A small self-supervised image encoder, trained from scratch: widths [64, 96, 144].
Rows from block 7, named by matrix and row number. Each number is 128 + 32 x the weight over its row's rms, rounded and kept within 0 to 255. All counts start at 0. After the name is the row's rms in percent of the matrix's.
# conv: 3x3 conv (model.blocks.7.conv.weight, 96x96x3x3), inputs 70-79, a 3x3 kernel for each
conv.48 094 [164 145 102 148 128  84 131 106 112 169 153 175 174 100  97 174 138 108 143 129  90 134 160 175 100 135 139 116 111 187 119 197 133 181 208 160 115 124  84 120 115 149 121 114 150 146 126 133  83  67 124 120 134 176 149 116 116 169 145 134 100 104 129 105  89 142 115 109 157 147 128 162 127 148 143  90 140 137 123 148 187  99 150 127 104 197 189 148 165 146]
conv.49 095 [147 175 157  90 125 126 162 172 170 151 192 128 115 184 125  93 136 104 177 161 122 176 156 131 141 119 100 179 170 144 122  99 112 116 122 151 112  85 115 181 138 164  89  54  72 104 125 104 150 137 104  94  86  51 164 168  71 160 149 123 107  68 114 164 115 137 152 108 141 183  67  99 149 134  83 170 161 111 184 144 114 120 126 120 107  87 157 100  59  88]
conv.50 095 [161 163 118 165 127  92 221 171 117  82 136  91  93 194 108 151 156 153 107 154 134 115 136  89 137 106  89  94 123 158 156 118 168 127  83 114 115  62 103 160 122 139 188 142 152 155  93  64 146 113 139 160 137 104 172 115 166 133  79 129 165  88 140 113  71  92 136 102 110 171 176 148 146 123 141 177 119 110 134 151 124 122 145  99  95 191  85 160 155  62]
conv.51 109 [116 144 157 168 171 119  86  97 113 134 103 106 131  96 125 170  97  73 124 139 138 139 159 140 102 144 112 148 109 138 106 103 141  87 102 118 251 119 140 201  98 115 223 159 185 183 134 145 134 121 139 135 156 181 148 190  69 101 104  49  78  54  87 155 124 131 109  74  96 159 174 127  76  38 147 122 137 255 150  95 143  87 134 123  71 138 112  43 121  88]
conv.52 099 [149 157 149  98 113 153  64  58 113 186 179 138 116 136 114  74 136  90 133 104 122 121  64  97 134 101 112 167 198 138 121 163  99 162 104  82 111 186 147 118 112  87 112 126 106 115 129  96 131 117  63 133  79  78 210 185 156 116 108  96  84 116 148 222 202 111 146 110 109 149 117 122 101  82 126 137 133 156 140 113  88  99 107  98  96  86 130 146 118 210]
conv.53 097 [ 97 146 159 123 157 179 147 190 163  73 119 136  82  99 111 108 132 127 105 127 108 137 156 136 132 118 131  78 104  66  71  75 151 117  84 167 123 155 146 108 138 134 153 110 110 133 102  96 126 151 108 153 141 101 133 131 179  98 155 152 126 154 156 100 106  99 170 166 145 115 116 122 123 136 177 172  99 125 146 127 169 117  82  40 157 228  86 123 111  59]
conv.54 089 [101 158 122 116 130 110 173 142  89  65 158 155  65 130 139 124 173 145 168 146 104  71 132  91 116 134 108 142 116 119 162 138 180 169 152 170 167 123 151 136 124 140 171  99  72 157 134 132 136 115  57 105 138  96 255 151 151 209 164 176 166  84 105 212  89 106 144 124 145 118 133 110 122 112 162 150 134 106 131 117 122  30  86 117  82  71  58 119 165 165]
conv.55 102 [121 120 113 160 119 126 130  98 115 136  63 174  70 139 191 164 132 130 142 125 105 145 139 184 173 124 153 107 124  72 107 169 150 113  60 148  63  55  85  84  77 113  87  70 123 120 135 144 140 108 129  76  91 174 167  71 114 128 107 130 124 138 123  97  93 147  73 110 152 126 169 114 147 177 124 140  73 104 122  91 121 147 164 136 141 109 104 126 224  90]
conv.56 103 [122 181  89 135 210 118 103 205 127  43  88 132  86 114 132 116 108 115  88  97 120  74  95 111  73 156 167 142  90 125 158 126 123  73  83 156  79  83  98 125 136 132 118 136 125  90 116 124 111 126 124 115 121 105 215  81 115 161 125 144 253 133 125 122 135 114  57  99 109  76 119 121 132 125 119 149 150 143 173 128 154 105 143 121  57  98 129  73 120 127]
conv.57 102 [117  94  97 120  86 103 154 131 113  92 188 136 180 120 127 155 172 175 137 106  95 108 140 123 144 143 130 110  91 128 158 110 113 187 155 133  93 105 140  97  95 115  86  93 108 166 150 129 118 137 112 116 157 128 148 144 151 119 115  96 113 106 102  70  80  94  98 133 129 104 126  93 186 127 128  87  62 129 161 130 131 160 109 105 147 111  73 142 115 138]
conv.58 098 [121 110 114 133  93  91 149 120 140 179 111 128 137  36  64 108  41 109 112 166 124  78 123  94 113 135 119 129 161 194 104 114 139  69 107 134 132 101  96 108  98 123 116 112 120  90 113 118  50  92 109  55  88 121 165 115 146 115  70 120 103  59 100 145 117  97 170 143 129 136 138  93 115 154  74 127 179  69  75 153 131  84 119 128 129 156 143  93 111 110]
conv.59 098 [114 102 130  74 111 159  95 134 178 174 124 129 184 150 139 151 183 145 135 119 105 109 105 157 147 111 111  78 115 156  65  72 136 163  93 148 138 182  94  70 167 123  89 169 150 136 119 105 143 132  86 116 130 140 132  92  67 141 182 101  88 188 160  83 169 135  68 185 146 104 189 110 149 144 182 110 119 142  80 130 126 126 125 123 138  90 104 159 133 135]
conv.60 103 [182 154 154 207 131 156 178 157 175 170 160 139 190 162 117 129 103 102 125 128 151 125 106 147 127 117 135 109  87  83 142 115 141 135 125 114  95  86  58 214 206 227  84  98  66 155 138 129 159 136 139 123 122 111 157 115  87 220 221 173 152 126  94  92 122 129 106 125 102 106 135 103 129  98  75 199 133  98 127 151 160 110  97 101 108 133 114  86 109 113]
conv.61 101 [154 116 159 148 101 108 144 144 136 131 139 131 114 112  97 161 147 120 139 124 164 170 143 151 121 115 153 136 146 121 144 135 126  91  97 165 187 139 126 200 179 191 111  66  53 164 109  84 120 139 164 104  99  94 105  81  80 133 113 127 123 143 160 129  94  68 167 170 128 113  90  96 204 133 112 167 123  94 116 130 154 151 141 131 142 159 151 147 133 115]
conv.62 089 [130 112  89 159 130 110 100  87  83 104 142 198  84 150 158 111 133 122 105 113  68 134 162  32 120 126  59 149 134 137 104 148 124 147 151 117 113  78 100 185 107  98 124  82 129 130 113 173 150 117 149 141 138 131 121  89  96 120 167 149  92 143 139 162 143 185 109  86 141  91  41  91 142 166 117  96 182 125  77 139 115 124 166 181 135  64   0 124  86 116]
conv.63 106 [203 141 133 197 178 136 208 167 138 119 120 105 177 116 100 132 104  84 125 152 130 119 156 103  97 161 117 117 109  94 119 129  71 149 176 107  39 188 133   0 188  91   0 129  83 157 141 150 115 144 160  85 140 164 114 128 148 146 149 120  96 112 121 131 119 100 104 123  88  90  93  75  84 157  91  15 123 116 122 125 100  83  70 110 106 100  93  60  87  96]
conv.64 100 [147 144 150  97 134 117  94 107 124 153 165 156 149 133 136 135  95 132 132 130  82 160 165  96 138 132  83 156 126 132 129  90 144 131 159 160  50 112 146  91 170 148 112 159 181 147 142 128 134 148  96 142 148 107 156 174 167 152 137 135 149 168 160  60  67 108 122 165 159 106 148 184 152 152 139 124 137 119 117 123  98 166 160 112 142 145  83 137 114  73]
conv.65 095 [146 160 146 161 200 159 166 181  98 110 158  94 134 157 117 114  99  68 198 207 158 211 217 137 127 160 132 103 145 155 155 180 124 159 132  88 153 156 171  88  78 161  77  95 178 117 165 149  99 178 180 101 149 126 118 142 156 166 130 143 138  91 153 186 174 147 117 128 153 128 176 163 111 124 122  97 129 100 107 111 104 136 151 154 176 134 115 130 152 186]
conv.66 093 [139 144 170  91 111 125  97 121 119  68 105  62  81  72  42 141  64  88 118  59  64 132 114 118 128 146 144  88  87  59 114  52  27 132  87  70 170 173 158 140 133 111 178 149 133  97  87  84 108  75  92 170 130 105 146 143 101 114 111  92  85  75 111 117  93 152  92 121 162 146 139 151 121  84 126 191 140 138 128 111 139 112  58  84 114  90 137 192 170 145]
conv.67 098 [100  66  67 166 111  84 156 130 116 195 148 161 193  95 114 209 106 117 117 100 108 103 107 119 122  80  94 127  98  90  94 127  97 135 174 117 173 150 107 168 172  96 187 186 124 118 159 111 100 129 110  83 121 122 111 205 106 139 176 102 113 125  58 150 148 101 160 166 112 178 162 106 101 132 154 152  87 192 147 118 188 143 166 139  76 133 153  69 117 154]
conv.68 104 [154 147 123 154 154 124 103 144 110  86 158 183 156 192 170 188 113 152 104 100 165 108 110 114 112 133 110 126 173 140 173 145 147 171 136 140 120  75 152 143 136 132 105 105 156 174 149 124 125 155 182 136 157 162 136 155 143 130 116 133 157 100 108  77 150 169  64 140 159 115 151 140 133  99 125 149 123 157  83 115 102 134 137 120  79 118 172 155 127  72]
conv.69 103 [104 153 151  96 149 146  94 191 176 109 121 119 171 180 153 163 105 112  66 132 145 148 207 155 106 123 114 170 142 166 218 159 175 139 152 157 182 164 153 152 137 129 151 128  97 145 137 155  89  91 117 141 146 106 155 119  89 191 132  87 197 177  99 171 210 216  72  91 117 162 156 148 169 147 116  69  90 113 112 173 171 123 172 155 136 104  81 160 183 125]
conv.70 103 [163 122 138 123 117 194 136 109 151 130 101 123 126  85 108 136 137 128 108 107 120 146 135 139 118 116 146 142 120 124 128 111 145 101  87  89 145 129 171  79 114 196  97 101 185 130 118 147 132 152 165 133 153 162 155 145 158 133 118 120 125 124 167 128  94  79 113 111  76  94 161 178 109 152 131 106 180 214 107 149 160  96 105  62  40  76  25  71  93  98]
conv.71 099 [117 114 132 127  49  59 165 139 140 127 113 176 113 150 175 123 127 140  98 113 130 113 165 167  90 128 135 167 175 100 123 147  71 114  98  70 214  99  70 238 124  94 172  70  52 145 155 137 184 189 163 122 142 120 132 110 135  99  85  84 142 134 118 119 123 149 134 106 133 172  92  93 126 152 165  99  82  76 139 156 174 121 133 126  92  72  89  76 141  97]
conv.72 117 [146 116 119 130 123 151  78 133 131 111  99 150 124 134 126 104 121 161 135 117 130 159 133 120 145 110 127 123 152 138 150 173 157 138 139 114  79  66  90 132 130 111 160 117  92 133  98 137 104 121 140 142 129 135  79   0  35 120 112 104 156 255 192 108 130 101 118 143 115 174 110  83 152 117 129 182 145 146  93 141 124 135 161 106 121 129 141 167 111 126]
conv.73 096 [ 99 129 155 137 152 184 168 158 179 107 133 168  49 137 241 127 187 154 100  98 103  93 102 101  90 119 125  76 100 140 128 142 128 112 162 152 207 167 130 196 102 109 120  73  66 125 113  96 153 110  99 144  91 128 100 113  99 127 107 134 145 109 124 122 140 108 144  86  62 124 120 134 115 164 129 117 205 255 115 109 165  77 113  95  97  94  71 169 162 160]
conv.74 101 [128 142 140 182 147 166 170 110 148 113  85  98 129 164 165 118 117  86 131 132 135  89 101 122 150 127 124 169 133 106 155  94  86 136  80  94 112 108 125 153 131 121 149 121 132 110 139 174 131 131 141 115 127 138 108 117 113  85 101 122 108 107 131 138 144 126  76 107 115 111 145 155 103 160 216 141 104  60 178 142  91 108 144 130 108 122 120 154 143 135]
conv.75 100 [140 139 130  96 111 134 106 106 121 150 203 128 118 199 106 105 135  79 152  80 130 107  56 132  96  99 151 196 139 135 152 140 142 133 115 203 101 161 124 114 146 166 145 180 172 163 139  92 144 109 137 147  94 150 103 129 119 122 132 103 116 100 120 144  92 118 181 107 161 175 134 220 172 129 161 195  80 118 185  73 107  42  81 127  77  31  92 132  98 170]
conv.76 101 [135 133 140  94  80  84 109 114  96 114 114 122 171 164 144 131 111 116 141  91 104 187 165 135 149 138 101 136 119  85 127 118 101 137 123 104  73  73  59 113 145 110 122 153 135 160  91  72 151 150 140 124 137 163 116 108 115 111  93 108 127 106 116 105  21  54 186 169 150 166 172 148  98 142  97 135 174 136 116 109  50 116  56  70 141 213 199 104 117 124]
conv.77 088 [122 108 131 156 139 104 129 166 129 134 134 123 140 116 100 120 124 122 170 106 136 166 108 130 152 150 148 144 150  84 152 136  71 157 118  72  92  74  94  70  83 142  70 103 132 133 158 140 123  97 104 155  96  65  44  87 159  95  86 160 147 135 163  48 137 140  79 140 129 122 154 141 118 116 120 154 100  40 147 192 140 214 120 133  74   8 154 104 140 117]
conv.78 090 [119 130 120 121 143 156 142 151 115  97  92 119  70 137 116  83  95  85 125  94 163  90  70 111 124  82 116 139 103 156 145 143 184 167 188 161  47  91 135  68 125 135 105 133 129 119 137  91 124 108 129 128 140 147  97  78 190 120 123 162 153 175 118  67 141 147  99 144 117  96 102  91 124 115 165  93  98 140 125 159 195 115 111 152  98 115 159 178 131 125]
conv.79 100 [169 181 162 172 182 140 137 154 120 175  68 126 203  32 104 150  17  85 189 165 122 164 150 113 153 114 106  86  82 116 121 113 131  92 151 147 114 144 215 107 160 180 138 132 154 126  89 115 144 113 121 111 124 134 153 123  66 184 177 103 156 185 144  95 105 117 128 183 127 142 194 163 123 155 159  85 112 149  77  95 119 120 109 109 129 154 113  94 140 112]
conv.80 100 [ 96 113 108 139 130 102  90  90  82 109 126 148  51  50  84  65  79 145 136 138 136 112  94  88 155  99 108 177 130 159  96  63 118  93  79 121  56 127 168 116 135 198 129 155 177  97  91 124  91  87 132  77  75 154 147 124 113 130 129 119 101 102 100 104 175 201  88 132 124 138 133 144 135 131 108 133 177 151  62  84 118  98 111 116 161 169 112 129 158 119]
conv.81 096 [128 114 130  70 111 132  63  88  94 115 130 183  73 126 138 151  92  87 109  77 100  70 105  91 120 141 117 121 106  70 150 140 117 107  90 107 132 161 148  93 153 111 110 162 174 140 133 157 135  97 100  88 115 105 125 125  78 102  97  92 102 129  71  43  82  77 103 166 127 107 176 160 158 147 103  87  90  88  99 131 142 150 123 116 154 179 159  98 159  84]
conv.82 102 [158 158 150 119 127  98 163 150 148  65 109  73 123 117 120 150 132 100 145 109 152 173 181 161 165 135 132 127  91  84  93 134 104 135 128 116 143 146  96 120 162  93 129 132  92 141 155 129 155 129 120  97 138 123 149 195 158 124 120 107  77  62  81 188 134 114 153 141  92 143 121  59 145 109  74 121 151 131 176 195 128 132 100 178 116  52  86 119 201 145]
conv.83 104 [129 141 100 147 155 105 117 174 129  73 108 122 117 166 134 127 124 118 136 137 123 134 134 101 138 150 113 122 137 134 130 147 137 152 140 140 107  81  35 145 107  65 164 105  61 121 118 108  86 132 115 100 169 145 211 255 131 173 190  89 243 237  98 137 131 107 109  85  63 106  86  78  94  92  94 111 107  88  92 109  82 135 139 107 145 125 107 146 135 127]
conv.84 098 [147 172 195  78 143 209 103 140 197 134 161 164 104 153 113 153 115  90 167 123 132 155 141 163 116  99 130 168 156 165 158 168 146  97 176 178  68 158 118  77 103 102 146 146 115 149 138 110 132 109 102 111  98 109  73 189  81  80 234  85  95 255  89 142 201 160 167 133 124 109  95  37 203 136 156  88  70  94 110 121 106 149  98 160  95  76 134 149 120 184]